Rows from block 2, named by matrix and row number. Rows with one number belong to one attention dimension. Each number is 128 + 24 x the weight over the matrix's rms, rounded and kept within 0 to 255. All counts start at 0. Numbers have three digits each.
# q: attention query, key and value (stacked) (model.blocks.2.attn.qkv.weight, 576x192, the q third), inputs 96-191
# k: attention query, key and value (stacked) (model.blocks.2.attn.qkv.weight, 576x192, the k third), inputs 96-191
q.73:107132118098132161132100126120125113128095127108142110133106179124124154115163107141115116100154130126121098160133137131110121118132140136127126109146134133109142120109157114147123111140103120134161135123097117139130146127121138160103122134079124128121124126103071126106135139140119100134
k.73:111142130128139149118117125128124154136139130141095144117141117147102126162145134099129133109128132135100149098138122109160120108136107123137104124126123120141116129133122104130137155130104139141148128147118089114125137154107125096118130139138118121101163118133111122124168141155159135156
q.74:110132142123132149134108134135137146123163120129119141138119133125134134135142160156207132127127132116148155135152117095132136136114129157118131160109122113112102132101085128121112127146168129122102122146143133121123106161139117134114095123109133101134145121132149137154122125131124118084
k.74:183129150117152097127098143117120171149198165125090148158107143164142090116126115161172135114153123161147109113118087164107122095102111118141149133146116143099123121128145175121111108118105150152157116112158175105073094086166159117102176155153132132097113164091163115143131143091085155178
q.75:145109097158113101103145101144105149103090131155139145109098112121112125136154124096118109141134146118111132130155127131123099107157124110130143101151133123139137111140155103147130154143124123097148120109111124138142119156108114114153140111145104113106124138130115155157142106104144141161
k.75:121125110166125180120144097112141108103056119104112083089119103124084099136094115080142128153120126078095137111142112123176154123190109114150128086092145112127125129177091131119149135123105115098076091140167081137103129154114123141124120136117143150163122150180146146114168131138207133082
q.76:127115153083122175157078116110150100128146103129155115139121141066128154134130174095140118099101137089109122154118121105120126167087117125120083145148134119157154126092105125116111170134164140127110156149101124119153126157125146124125085125073136096166166151148096128165127098118119115163
k.76:106156097202112118110114134157135162115126095125124141073157122122078134172110150100087117186146122133110154086174127107150112131185150139096127100090144126127132129157126094170125148133138110140115106148108133171143123148124119131164092112170126125128130071146123135139163131081172146127
q.77:110127143098155143106129102182161157148111108089107122154149151170128100135087135128148144121117111123138174069105149136151133107106137145138101157085084158089161119104104145123152138107135124159108124186116126108131109104103173081122127153119151126140110118159180117125117140121160148090
k.77:147132128107132107132109113145102125133133143132163147149096123121148128106148148142117122134115144149143115171123131135097127103096134136111144175174124123121132121117136139132128104134142152136172141109121142137121121120128130144117143115129125097120105149095150137140117117119067137147
q.78:140125098162117113112138109107129157127117132135096135128085096127111143170121123138138132131135148135126114128131089131119130143126107128132154130111149140131119139131122128111143126121165149096143109107104145146158101139150109120127151106169087117125111133134143158126155144115135159152
k.78:100164120145142123136137153130121135144144116118125133108141116137117130134105156134121131119152106122127160116171122108146136149149168158150127113100117145141148143106091105147121136109145117165109127110128126122141107133114127109131098133116164146137128132131116132113128134123150121116
q.79:194085096165076145139125118093077072085088158167154134084112152092111157098171117120112069152116183152073121204152122100118108101156102133076139082171159071189136119151127108163094084172078107083164091065131150179093134164131072136153122105127117095103119138089136169157150105158092133152
k.79:115179120143155143163135200181155112146128080094101161156211090149118131118105145131114136124141075117119195061137127108141120173160166141173132127077127167115150157123080095135163147081139115166093136162117114095140107114129155084125109140105169197120164109168099108073122121099173090094
q.80:149122128137129162111095095103129124144116137151127153133112088183113078132134114144145141139147138101132120135131099126106113130114071150148130158124134147136124154135115145081116122113125137144136118137101117135128147135148123143106132129107128130122098129149132141169111110155128133122
k.80:156111125137117149117105114102090095125132129169134114124129120141115135137153092133118137139133159108091112169149103113099101102119092143131123127134131119133132105151148146112117130136134119100144110106135153115117149138149086148129148122120107147105104145106143156159150136107105135113
q.81:111096134134119127142130132169144136127149134112149118143126116107127133138144148147147107154145126137151124133129142129135131131119153142134094112124142120114115116143128137161138119145129139114132129124127089127108103121117123101126142131129107139122128133139126129112130119140130117156
k.81:113107133138144131148133134139123126097140146108104126123130114139132134142116162121115110149111124159130116119112132133127123134134137116143137140137152145124130174124103125133101120106127132105115108125126134109138147128109156094134154138121135128135168127133128129119144122117115124118
q.82:127111130127118121136134117116133110114150122128112128121124114143133132111123117139132119138121122116136120126130141131131144124123092115116069126109153115124147093142129119142134112114134126148104134117134110124130125133150117121125123133118138140119142128140126130131127117134129138144
k.82:111154141132130117124115133106135124123170114119121130153130141131134121161119136121120128145144119156127108092129120153139149146106142136148119137120118189121107128116103140157130143126146152138120136134133135106120123114153148107118137135150122150145145110139134119126134107100121140111
q.83:113114128124124134128125127115128119126125135145127137128132142150139136133127112131131138115107131123130114129131121131137115142124116130127138130126121103117127139127132114122104122125119142136130119132137127145138137132144127128125114121125131116130123122122142127139130121123131122114
k.83:129132128119118126111138128121120127156113129127149139119123145118122136128137118131133127129131134154140131119144122135130147124124106135112126126128123107118146141127140125128129132132122137134142135135117138122131129132124127140114128117132126110116102119143132141148115120125141136115
q.84:127121128113147113144111125083132096141155157134153113140153126147125103137118119153182136122117116097149135114128113123127106171143081145138117183101123121121102123087078151090107152099164109148118106154158097124168117110123126119104113137125129135078117148137124132145155154117157106126
k.84:144111094129130109100126103129110142120126142143182125145134155122148109147096130140149135148107156118143138113147151116132114110131116151117103171074133116102094138100128130119100092124107128094145122123114137126115123096167134154125141097136137104126075142119123132142115151114108106125
q.85:145164123157130127139108140096142152130140105134103136136114105141123110146122102123132129139125135139119133125098134133122118124125114103140154116125148140117125110129117114118129123114115153117128123114125161137145130145142120100126135131129119128153129142126114126111120115099123133124
k.85:129140122134125118137084146146164118096112134148112115150130157133129120142113123129122161133142129126136116123147122108151147137113134120117097115140128194106135140126129141102135126140111143153128107129118133146136160130113116158117109126111125113136121115122143135123139129155120137110
q.86:133159124158119137145094129110145103124145160144124145119129110153139089154145101143170133141138142116129113134104108141105107139106092127144119158126140154113138132106118130068107125098167134146124114141133135144138145124158122107085128151127132149125131122146121122139119144089124118120
k.86:120122160135137123123086130143134126125140125155139133133141171131128127161130113120097131126132122127137128139138141134157135118121115097129096125119143160144167143133125155096117110126141147127121118122097119126124168134117112164117143141119120113131066112135132109140125151139141118106
q.87:140118132134125160114140121136115135114113132117105145124133151139131107121109124123128122122124133142094159124137117144128132121124129120130138118128115143117138129115125129104119130118117108145144142136111126132147138138147132148125127135124144120135128140128137124142140106130119143117
k.87:142113104130129141124099109106107121125102144139153108100114135122115123146165100141103100141128151134134131146140130130107090118133106146112132133128116106135131101151150142141132132164134133113140095111154092135123140137169087149160132123125108120116091155125122134148125120114128133125
q.88:113139130134128165117123153127113144127110112134102130121141113162136132124121117105081127128104127156122129129125120136139115118130123121129146094120112148131142124131108115135124120123127133133119140120111161147118121129123121112143129146126122122155117154147140124121119119104122154131
k.88:135130133139104134123118148136140128142108125158143111128113163137117141160112114123122160105132136142122124132115112121114123141120109141101137121136110133131143123151141125142136132139122144148118124135131135136125125125125130155126112121112152131129127134140120118130123127127125141118
q.89:123123133125140133123140131131110131140125146122120139135135123126142121096124141137132122122122141137128132119135125126129135122123131128123110113123134110125125137153154127127120136134121122115135125134128141130139132128115124132122122122118122116136116138140125127144128123147131116120
k.89:143140131111131128141147127119117120152137120132115142140124114120114107130129124118135126129122124133124123114134131130131120142141131130133111125135129108123103128123118117141139137131126130117141132121129120138138106120147147141111125136129134119119137138145124121135124101145121120135
q.90:142121132112126108128142120120120124126116152144138137134132124107112132124136141129133127129141134114120123115136116131129135114124132144125149140138125132144131120123137129122134126135146134118122127123127130135126130112110128141127139127136139135139134127121119129111123156130133114130
k.90:114134120131142132134141128136136131139127121129116129138136110112140128133153137114130128122135125099137135120115125122132119111124135127133131142117124117137128108123123123131137141121105126130117127112129148119119114132136131115123142137120126135127107120123126121108124138117129122124
q.91:113114131125135127122135117133129136141140122121143132138132135118121135120143133128140123123121128120127128142129129133127135126127161108132122114127137122104124122126119133133124128137114142132138132126137121123142145140113120141135131133123115123138129133123126124114112136151142127130
k.91:103130127130149122130135144127128151133135137109126132132130114122126126117119134127140133127109133116131121112123120120132143134126147127123119135127134107095117136131124119136123134141103122119134138137134120111116140130128138123118141125137133145128146129137111125122122125122120131134
q.92:116134133121124127119137116128138113132122149134138143122125133121121124132134134116143134108131129121146116123123129135110140147127114132132131137126126120133137110118142120109115123134143147129123117139134142126144132140136118144127127124140135125113140113123128124127135160086139126145
k.92:104154130139128133133148146124138122161120109124121134129124140142133129116126126117128117104137126128126136129127127116142142133127115140122166131128107122124117121138128126129141116130138135156122144147119156117130123120102156133134128133131121134131107122139114111112124141097133122132
q.93:118131124113128142117132120112123120131110103130125137131126127138121135120137129131150130117128131127147134130132121125131132144132119137132114123131119117138144131131137122130119129131116126133128131120118117124127127129135139143143124128115139134115134121131129146142120127140134123122
k.93:135146120125121126122135121106117114110126114132117148131125132132122137155145111127137139132136125138118111118140121140136134123121120127122143141132130104138106120137133128127115124150131131113137123123130129132128127139134124121133137124136130127098122129125145131122143155143123137134
q.94:134113119094116109116122101109103113125122125134139111121132173080124156136115166130143138115127121125112138115128139124130163117127140124118150132145136110108109127109149123126141149145124110116120134121127123114149131109126136135130120126114128138119130130121141123129131153170126114117
k.94:103126129098146122118148112101135111134133120105119118137138090110143115115147122147135107117142121109124134116132154128138105099137150134149105142114103090130110108128127102148140139143121126126152141130126142150134106132155144100113133116138147139115143140115117129098111150120134125166
q.95:148138114146130143112123098134112184118107118150109147132103116159131119111167137132082131113145164143107134132120150140147117088127141140117175119134113138109120116136142122133152105139088152113163143121079172133082133133115125121116161122113127111152118136121147129140110109128117157123
k.95:127126142096144148134108140150131151131129141127093131144113080139129110109134122115118149125147111110132114126110098115128124129130136103134154111130116128120145133140116135113157157120138131147117121143134122129120132129133139100121140184120168138121154120153138120136119135129135123142
q.96:106116117138144121114122151127117139126114111129084102120141107133112135133119124155119127132129100146105167115139114121125155168133169143142163105114097136127099118181095118146137159106152139153113134121151059136125106115111132117111114164155131191127121141159146157105151151090154115130
k.96:124117098175115153108154122078112110099115099128127144129151119131107131145166125156121126140129140115133139146157153114141095132149131143152079104125145088184116146098110110147111124132127125115094103105150126116131140144116060144145133143134137119137121146143085112122144146128141112106
q.97:109135138115158104120143160138140167164168106116110136141138097160162096110095106159142150126156088131141140102115117154143160140118156178149107144127127148116143152094117141118140097090139140171109138137151136101092136075120146112101123160129149174132102104140148092105109158134149146110
k.97:122172152112157133163100182193166129159163093082102144153178117130146133095121155144121160109165082128141177080103144096138121147117154144159128128103105153120165166113090123138151146092154130199116153157100115092139120112096185097130113158123179169111156097136124093093120136098137089134
q.98:148173123096128144126104168105113096110098114134129130145138111128135150097138130115131136118131121100092127149133091086113143177134127128147142138124115118116153156173149137142106134133112146127114113128131089142083119123164140140095098149091150156119127152170100153107113088094137110148
k.98:146127132129134129118092137081127128146159126138104159126145138124131107116104137150165133111135130115115128090121150103133127118122143111160119144108121131132089144132131120118105128134119120137145174115111132139118146110153132109104128137137147132112132139107149148119123147178121107174
q.99:177132075179069150118102128083080071067084154173184129078112161083091165118167050109109074180115171127088074166163130084103090101185088087075122062181179094155090111170165090155090105185053117081175095085145165195134176165177067180162123089132079132053132131071084180140172112128100140158
k.99:132115118145118093090129089120124164118127142152122143106118149148103133157129115130141106156145151138121119106153139146149107095136131141104109121114107126119098115121146105126106101149112124124126087152131123128121128159154094125125124103160104110111122117112125139157142116113121141123
q.100:125165107147147112118144149139140132142135120122131148111126086160120108139123101149135138141175119151144145133116121142149141123133127154143113139118119139122131143117119117111138113108136133147148118148117110097119133115103141134114159153130120167124094109135140125123128139121142143114
k.100:117142131131154127146151142175167141135119114106110109132135107140140145114092159108116133126160111128127141101108096143141138140126160134134155143117134165109148114141134131123163128103148126132111122147108144130141160120135161102152086104129118153148126102154123137108105123127135152112
q.101:163138130144135121105146114145126144123153148141123147126143170137124127109088103126168125112126151158128153109115162158118097073127133154106083177108140146101099102125138135136125082101117129139124124147151156121109137121118120114130141116150147122117141100126174098150122142123114134107
k.101:117113124138149157150140143122137099143107121117126117110144140136135145167105114168133127116130125116111132129132155099117148146111141142155100132116138132150158116124109122118114111131127117123116136148142140131123118107117140143073135127086157152169150132131123123094137128170150130100
q.102:103105107092116158129111135120123113134140138105164126125117120130134105125156107125114110143101141096107119115145133134113115135138098115116155121130145104132112129128118120148108151136130118119141104143150137149119135137107126128139143118151132127143127142130136131141128132151122109142
k.102:133125145132118060135131133104153141133141153139130121137114116119100120144124086120126123146148115113122104107141120145143103103118123106131068106139128139115118094138140147136130100113091113127150137133132150119123122112172152133103183132151120120132097124108130141109144140157111151147
q.103:171179102132148074164140149131124139146101151143082131106138082148127109141115097141110139149146124155153152133106128162141117142140106151130177091123116139138151123150142133142156131114130134152132105143142122135143078122124129122131155132155137130118094107136134121136148110123139131193
k.103:098125136145116158110108110130118106124114103115144138116144146121123133137129139117141135128110130128135165144119179116133113142128119130127165130144137128137114171140104114141151146163143149111127148128121097121142138146099089143143110127109119113110172117133131119115115131120129111120
q.104:112091136152146106120125161127131137138124144142118124117120113131139139130131135129116144133102096139154168142142098141137109135120141117144084107117156119106161156097088130114143129102149136151108119129121112100146125135113116125095146173138147126151109149161095115127134132116161108117
k.104:175143111109126133127147146084115123108136130122129121110109123117132129119123123115119132126151123127131131158122057127140134128140126115134162095138118098151117116127132150118141133139138122128118075115141133103121158148123127128126140158114119139137075158117122175162132143126132154170
q.105:124162135156131085163174154165133144138113121132125130098136100094133134135083121115112118133158110154126143136119114150125146138143121115129130135125141134115112106171150150143139101105141104138136121117137111125147139141160126153162091097160128167138079109110149146091141112109142146152
k.105:079125163119113169113111110132154131150122123132107136112133122142110175147152142144099106112139123118135111138123159114110155160111168139109103130151129150166158127123113110104151149129173136140124151122099097145167132162077117118088113117126121112113176088128118106116109119123143119131
q.106:104099136117112133082088042172125121110148136130132153129079158088108168128145171077133103120103177163104109138162149122128112108124122160095098146144144105159160104093146104131114133145157131091139148108124129134166087162098108108148115065109094041154174123133114149162133107122102119138
k.106:105140144091117114124089117131156141126146138149136130145146144120107111134147149116176126136126133149135124122114133133146095106128129135104124130117086128113067143117119135136111136125119148154149122136129106123126110138122139129138104131143129100106139114127113128156138141104110114162
q.107:111131155119177126147157149144159147175173108091097130129153105155159099124112139133165165101129086113147160095113125150109139149107143159170104151100113160101160142092113167099130152103127118172071148139149130088114080093099151086114106163111170153168160122176138080111091131129134107087
k.107:131114112164112131126148106122150126134121131122115103089128149134108089144118084116150120155119134128117145085120143117151140137183099148135106120121135123120108120142127137126113149143088096141085125129183102120095132135125118133133131149122142132121121146144145116118174108140147124107
q.108:101107127128158144133117104108141099141125099121134079136167135147128135119118140150128148126112123120148126108109179107162133153124119135140105141109118141113131159128102127092126138108133133135110139126120092119132131109113144104120124123107133110124122132166123129111140152116144083135
k.108:137136148092121125125078132110131114115139112152158133148139141117125160125150158122106118116137154131131120161106140121112140134093122118111132131142120136138133114125137129157135126129142127125146127135084133128151137141138131117123138125130126123110136107109129123136118098101104121156
q.109:151143117110120095120136130135121136122134121142115149124131134128135159134145132121114114112176138141102103137120135127129124109120146102128123126146161120139143095115173112116120095132120131117140138130108165134134135128172133153126129107115112141115134100097079115107127102127104122130
k.109:124090188114109141128137081092147119123077154128139091138106144129125112128138140091150140132103134124139102137073146143112161106097088079107139138144152126126112136146137170109142131132103122091114129145158112145116160139140144137123129104124107108141142129135156135128110104147127145124
q.110:083075170072164135156144108184161123170113140103108099178146133129168155125095170135093159094087104128156138140074125144107150140065130153126100189123134142108169098091122170090160136088155139147126162182092117104168112104081167107110106099082154090151134102133164106121073123128125129104
k.110:154118113146096116110108107143110160108135150160082113136093159145121148136176124094108115121158145136098113155125101158116105099096135119097120090155107120138138148149157129159132105144137158129160102119106114136117142154108107118149113118178093107115141117106107138163135121120101145190
q.111:112132131133129147099102088122130144140128128109120126115105121151099113138112111136142140155102131116124140104156133144148140115147110147128116154087099128109119130143074117128161130126152127133130091147128084120130122143118125112098132127138116111115106139128167152155158137131163130130
k.111:122149133141122136126137125131145136146122133099115138128131104131131096115123119134138168122130127132127133112131114123131138139130120143143121129121120122111130141134104147133150152120126138156125125146162109113126102111113133114126136142113144144129134156140148119124141135120141124115
q.112:130150125119127089145112144083139135115169140120153114120111128108148139131131127096122123150130124088159088128140132129128137139116113115149091120116147105112114129132158122098105151113134091115128140127146128124144126129147129161102155109107125120153121129122101104112132128160111100110
k.112:118077151087114110123121122093143152114169140140145141092116150125125138155118124109142115142120127132139116122117133133131143120114128117128087128116147139152117152112138129124116131108131126114124134138125097117110153132125138127127149115156114110118127114130123096143131116146122127126
q.113:148135113152128141148136135130137141135115092117089121119124111149117123113112096131111121132138136138115140129139134128136113123133137126114129110136110126131124137139116128160143104133110139126142134134112114115105109147143122107142149126130114117141123144134136122121126105139136140116
k.113:155156121152123135142086140154125128104138136118123138124119153115123121153132136139123130149131148135106108131132109123125139137124134137119118111134167131131127145118129136113107128121131122106116111126128121150136132138160112119132103142121122133133165132132151141123130135164124136121
q.114:129102140139131120126134120148139114138157117131109121113121145111117118129132135158162125126137129119137112123119118116117117127130136123118089136127146123121131103125123135141146116129137130143145135131146095108110112126141125123143131117148124135107135126124138140122133110140138126100
k.114:141166103140135154143111124148122113118143115120101147137132103125126129125125136140131119161134125143122131126134120112128136135127145130133112112140137159129139138127130119154135121137134126109130116143137141117128118123151124120139137131151130142158160132134121141119119135125121132138
q.115:142118129119121144114132126101119123124116127129113132127137130136124127115124129114104126117119131122127132135141123127141130133134109145121128134138130128147119119142142122119135138123141118138113122127125134121116151126128124151131123129121154132118117123126136135133124124135134125136
k.115:126133142128114139116138122108127121132132109128137147134134115149132127122126104130126152106140125128113120107118129148119142144116122128148141141123108122135142117133126136136124127129154139154129141131121130128136123113138137125141116114130139134117124125140129121129125115102131121111
q.116:109149118105128077141121123081116147129105179153149136138144083108119108138134178101152103096098130147132098110101109097116139140150108136136242173130156155107074132103134136123136143145142155120139109125159161150143107115136116126124156076164121147107110154156112134086128135122117149183
k.116:091152108113150114114172124170138133145135132099104135136128142130142115073107151122144160104140130118142159118137107090164114122131164134145099132093109108103122139083130120133115109120104127163130124145140154096144120101105163108132151144122153155137115120121096115126134134107142100117
q.117:126137127126135125134135137124139102116155126131138126136129134122136122134139107130152120133135121120143126124120125116118125130128127119129100147119139130130125124139133133091123131101126101136130122129135121134135130133137127135120117132128114128107127113124124141129120138108133136120
k.117:131101132131143123133126126160126128111121128137139131121141136127124132120145141143111119141133126136132118123132138130128121120125127118142136124120131150136123153120119133116113131127131133119118123123125097134130137126125123114135124114131127129138124126133135132130121110131131136135
q.118:137109122113121125113132132143119116126122116140119115127140135113132136114136123135133123120130137139111140121123128138135134131120152113135124121138110136132134110120128123125143128135112137139129136130135136130135131119127126119144108122125127129130144153126131137107110146139136145122
k.118:115152114130167112139128146167151113133124123112111113155142102122128119119139106126125139131134125122163144112135129124132117116127136128147125136121117137127130117134121139135141122146125122129128151136113137127136106132149145140123111135129137129130125120117132109113125149117136126127
q.119:116140140107138145103138136135133152136149106114087150136131159124150139159099105087122152137120123141140140120166111136142139124135129110121113100124115105130127148150131131153120132133145128151105136140153110116146138162161140138135107150128122101128181143110126129172121130143127131078
k.119:156136116132114136124119137094122123130144143151170118125140162102137132132135108130119096137134133121124129164148118111105156127126116130053134132127134091127133098115151124118089110150140113098141109097118141155113126123149094138125094103137101129126122135112129140156113128167118148136
q.120:116125135109124131101137124112126093139127124123123139134134144152129117121117151123116139114129115118134131126132117132126130129133118141140135147122134135130141134138130129114101122132141108158138137135114119117137139139119132157136132120129147123124121118114118134150120132126125112131
k.120:118125134148127133129129112093109123134121118151138137119135132132122134141137107122141128124113138118120119119121115141113111112128113129121139132127122066135114082144137134133117134145135121124130139114130139128113116132125114126142139112134141143098104134119125143145130145067124140128
q.121:126142125136126150123121120134128135123138135134119131121128124148130117117118119141116118135127135137116142121117134132120112117111139131127116105124122153139150131110121134120122107128129126142125121123125127157129114139113125114145126148121123132144127130135129128125121109110129135127
k.121:140125130137134156120122142157146112137121121153115110134123126133117131126124140125119143114119128145146136122135126133134136151134117136108130117130109140129154130142145138124126118121147149134123137154114108130134127122107132141123121121098131138127119136121144109135133128125120122108
q.122:125125126140118135137121118129117149132117145127120136130133112123126134097139120129125132137117136128123117130128132114131108134125131131126116117125117124129135117128126125132138119116126132135134125125117132136130126120129131113136117133128119128133129141131129118139129107132134128124
k.122:122144125119127133128123142129149131123128129130107122133130128124130118117124130132124132127119131109122132116125118115141127129121130139123113128133142141111113130130124120137145119119117126109132136125133119119134129129115130134130123130114114123123132116136114132128116126143119127129
q.123:129143128122119129110130115137133107138115145120117130120123131115135118131113130145141125126146134120110131128114130129117130140139130141117098132128121141145135144116146140137134129143135118132145123124137120131130120119136131142127112125135114125108122103112126112145128119108129126131
k.123:136140106128104133135131134133138121142120131116132116111114110130134140112146108130135116137122132120117153135113110121129105141139129138137149142144120107162115086127117122149136129121120125140132120146131120152129103128137124146137141125103130119114123134112139124127133133117123135131
q.124:106136133122125126117127130126149118125144141131128125136142138136133112140126112111137119133131122119131118130117126121118135138128099139140145165121121135141131122108124129098125128125139120149126123144126105120115122136127125142127134130153128151100139108115119135117124116079128130140
k.124:109103129156110132131118115139101130115129128127137124112128143125139124107124120137129126105126157129120125141121121129123131124124117111132146144123125105147153131135146146117103129120149129137128132116121103127118145125111097129132124122115136129133112119129137145127146140105124138115
q.125:116124128119117117120140115129117133116115130124131131136141119120118141132131143130129134114127141146132129120137125120139131129129135146117142116133129120125127121108127121136130135143127124117120122127133125122130131138129126134121139129129119139140126133118137130118123153127126140149
k.125:106123119136138126120159119145131137145117116117122109142126126121139141110113133135137121097128138123114137130132131113125121118135121131132118129132121106127123126132126119138132148119123116142129131124119151107123141131102145139132124136137131136126126127127129119113124141121121118140
q.126:130115131100132131122139125103113114129120133119138138127131137138117125125127147122133141114121125135137143128146132119136151136133114153112121136138131128135132142126131138105129125140128118135136115130122104129117141131117135142142130114128140150113124123138129142129125131169135128128
k.126:123115129129145143130154121093113122126140125123124123141128100138126136121133137139120117114143113127115135131122131146132113118133111131133128147121122091155130123107116124139123143136135117127129126113132144114130125127136117117121140113141147128113124125116137123129128133119135134123
q.127:135122134112133154113152103143100147146109118129114132123128131151110125089142134117092149113117140142092154132139105146148123120137156155123171081129109111128123143127119115166120127142115128146131138115105142125132151127106124130138135133111135128159113157128141122137120119201126122096
k.127:135154128133120137117156102103126110150139140154131128124113108100120130120148089147133129139141120121090119118152123129104102113123112143103134145131119081116086121157131117133110130143102132117159127134117139136117117142138117129121164143126135119094122144126127134132129141140130139131
q.128:128129108122106129149156127134121147113186191135165089117070166059135174098155126118124081139091167157126075199133098143105127076120111075071135149182167134132100084114206130110091113166143145103170127043150176160109100126149105139194096086151109102149100163088136154164124099104069126131
k.128:158115131165091169108171097088091141090075153171094089107130138119090124206152126086129086141137137144098125123100148136140128114147096059138122092113120098173126114181136164146159131133071099113144096095120062102144134152161106132156145109168106135114143129169066152125157091182141150158
q.129:115124080167057152094141069136090101086141152150128125102071182080106178161173124130090083171106199174104068146156144098122114074172115071071137144147167087169113078116172107180072082174113139107175112069136140206143126156129073154175098067170088086098182127097117142158146085132112126170
k.129:098132176082205114122117098133189151210151133054118138147070107202166109091100140176128169078140091108166140097105131135113171106103149180168132167109092153091203121061121123081147137072178148189115147169168131133099112100094214106052133140109150152160121110145201070111088153062143153121
q.130:116118136130132099070133072119116131124124141116146142170061127148118109092122126136097135094111117097105094132102104123125155124129154106136141125133117108172129119151149130152139107148111156137154121113118153163122103133125145149143162114123100143137096147119174152128118122142122144136
k.130:130048125135115139134175047157130135135065183140109077104119084109100161144156176074105093137092127103108146140134110111097149137121074104121108133154120095155133097157096100109171169129124117114138136119152067141134060161112113115120112100106133102133143145168128148160142092161132109151
q.131:092111187049183096178131130175189170185148131087096124199210128172173120098086186132117195042123069086140192074044200184127185122027138140186112200086075219108186137108070130087189165016165105198093150174083099098159102071090197055056098129107162128162125069197143058105081136104162093149
k.131:135143129083167145146125171172163122137146100082100129176147123177152107084112137153153168077153062122130169116096130118151126149107131133178102167092107170101182148094114118098161168073152116161116152155087130088156153125124203070111104155103174165136117124150112101088130114118148106143
q.132:121097133135169102123147114150133163135125117122153118174141108203122108171103113140153163109152089113148165092096137160155134136131117153190191128092104161089160193114118154119162138081129146156133111150112089072122137087131139087093123140154151146120117121173140101109137169149169149076
k.132:152147133179108092117131168119106100098100126149137130094131100095110145150171079077100121188146136151158120166138097158129121144167145135080123063173153096087102123138152111150147117113120147098157123114103138123111163139132101143154146157147105118146096102116062154162126123149113160137
q.133:138147139121146133152166128155134116146113150118157124141128161154174129106132139128078144122132130135152133128098190141077152111090142109156176133133122167133142138121152141137146122096132131137131130136125141147117127096126116125128098138128147128118127115083183098158101121144114135114
k.133:102097088121078172118155126106121081098149077147119106085127127092105160133149143118095105136118107108061126143109118116123120179126137170137081092155114103185140072127095119162169153113167074110138114111130033127148165150101118166141142163140126129162122154153106136082182171070147092151
q.134:124136148140134113141123148140122138145105124107124134127120096124140137110127139110121138112139143123157154127129110161115117126117170100114089125105129113123127131162129121162114132137144118102114131125140175108119104138106122105131130149152153102114136100123091146164125092108151144161
k.134:101155122132090139148106126115135130095187162207198137128146158081124135151130137124201120143110108156119111127148153115142122124146136188098145177128074149065097141095100126115124138159108120155124129087099136106155143140109104117129090130135148091133127155105157134094128164146120099085
q.135:093131172109102088121125112170159158129177110116120123130173132111132125156129177059116130134068140130105142100100137100117103115119210115082086149129150154114110085127123131160155111094102141126139148180110175173181113145125136120176143110118109086122139058109142115109089067092083161141
k.135:109061122087096057120157136115132105132116108110186129126126116163120153102105116122076121126104120105101132129153127116138108130106150118158061139126094112154138113117107123156144096089141106108142120143096133115103161125172147175106142130181136141106025124133112096126155136086132099151
q.136:150093147118126120112133130105119112140131079123139148094146096133119130154146113142104122125185118112111121107139114142138120130122143102147111079120136120170140149153161087156115099124111126100131126132152161136105126146119127098141137147125119166107099104133132139179130093079153143083
k.136:131168110154155105163157158143129134142155172145112124111122192144146119111120096156189156120149118155138144104124107120128114117139092125116178098123154170112141134162179147114065134168074156171099131126189196106109090108095113120175126146160110134085143115119119116139133116055111168079
q.137:107104162104147139159112112170180110135097162071147119100125125052130109096147216125128101131109139101181128107125223078112145138115176116100085137112121129117155096132116111172167097116099124133085152173158150165137079162138161159143155102103122138200110056104087139118128057125109135120
k.137:100089134146079140180137111152133135157097173117081112076139084114127160094161170084091105122120105120093113137128108116111150120114076090142118091142193102165168127173130132139172171119107140135114123095134099214093128114120128159152108128149128132154167110157114108103124124052143124160
q.138:174101102151118123118116101083118117117134086135110168141097143182123136134154137140114131099097117152122131111146097179121135138122124147129184144108117135137104140085084107159149185116171098129147129137107117124137102122162128100113101149150113120111110160129170126159151123134131136213
k.138:137183134088124133105105130092128096128139085130134124144133083109110122137175146147139118110098131124112127125144134107127164131129145164116152164142100113165112076096110105131175133129113155134137146134105140109159146106101121139127105127096136129113109125109166110150112116169124110130
q.139:169122130137125100153155159113128080156118131150180105116160140099134164070123114165072105153156137149126143137115118132110120119136074092121108107156148154115098097161169110067116079112068120128150135104141165151147198130164137120157152077116155176120098111101071161099092095096113132076
k.139:154117106088160096072142102142125159107132108120130185153124131189116140130151113195120154133172137118129155108135141152132102099110159130189103111122118139194119104072117082118120113056163140176164094154084119113167149134113137040109138100212112094087125099094128159149163130151125125139
q.140:089165129123096113114118084118126181121170163116084107083135136139146123100117147046140118155074144143125131103177113104131132112165101096109159094150107103153036152145109130195122094159123177112139138111209098179070102104168106177142106140191104145091168156100179095107142140078103099131
k.140:106094119132061128104130083109113149113147150145123121103084129111132101143121117116123092147098160138111102150120123138124142118134092121120154133138119113125102133135125145132120109156134137110155113118122092125099167115123107127145147130138093102126072161110157138179157131102123112171
q.141:160121121129115120101131109112110096123125163139150139140120147101126144112143145130111097133131154151125108155122109112123099101123129130092127134129118127156134101156146119128120125139132129109141138116121144134140123159128116143146139085148106110114139101117103156127135130125118144131
k.141:126112127121118163143112142143124107128114121129136112115166135109124127122141149124133132149109119124119133113120128111144130140150131125136133093129120134146137133157110118116125129132108112145126131147138125112130121144106138128134142148111146157109151116156106116138120128106142111124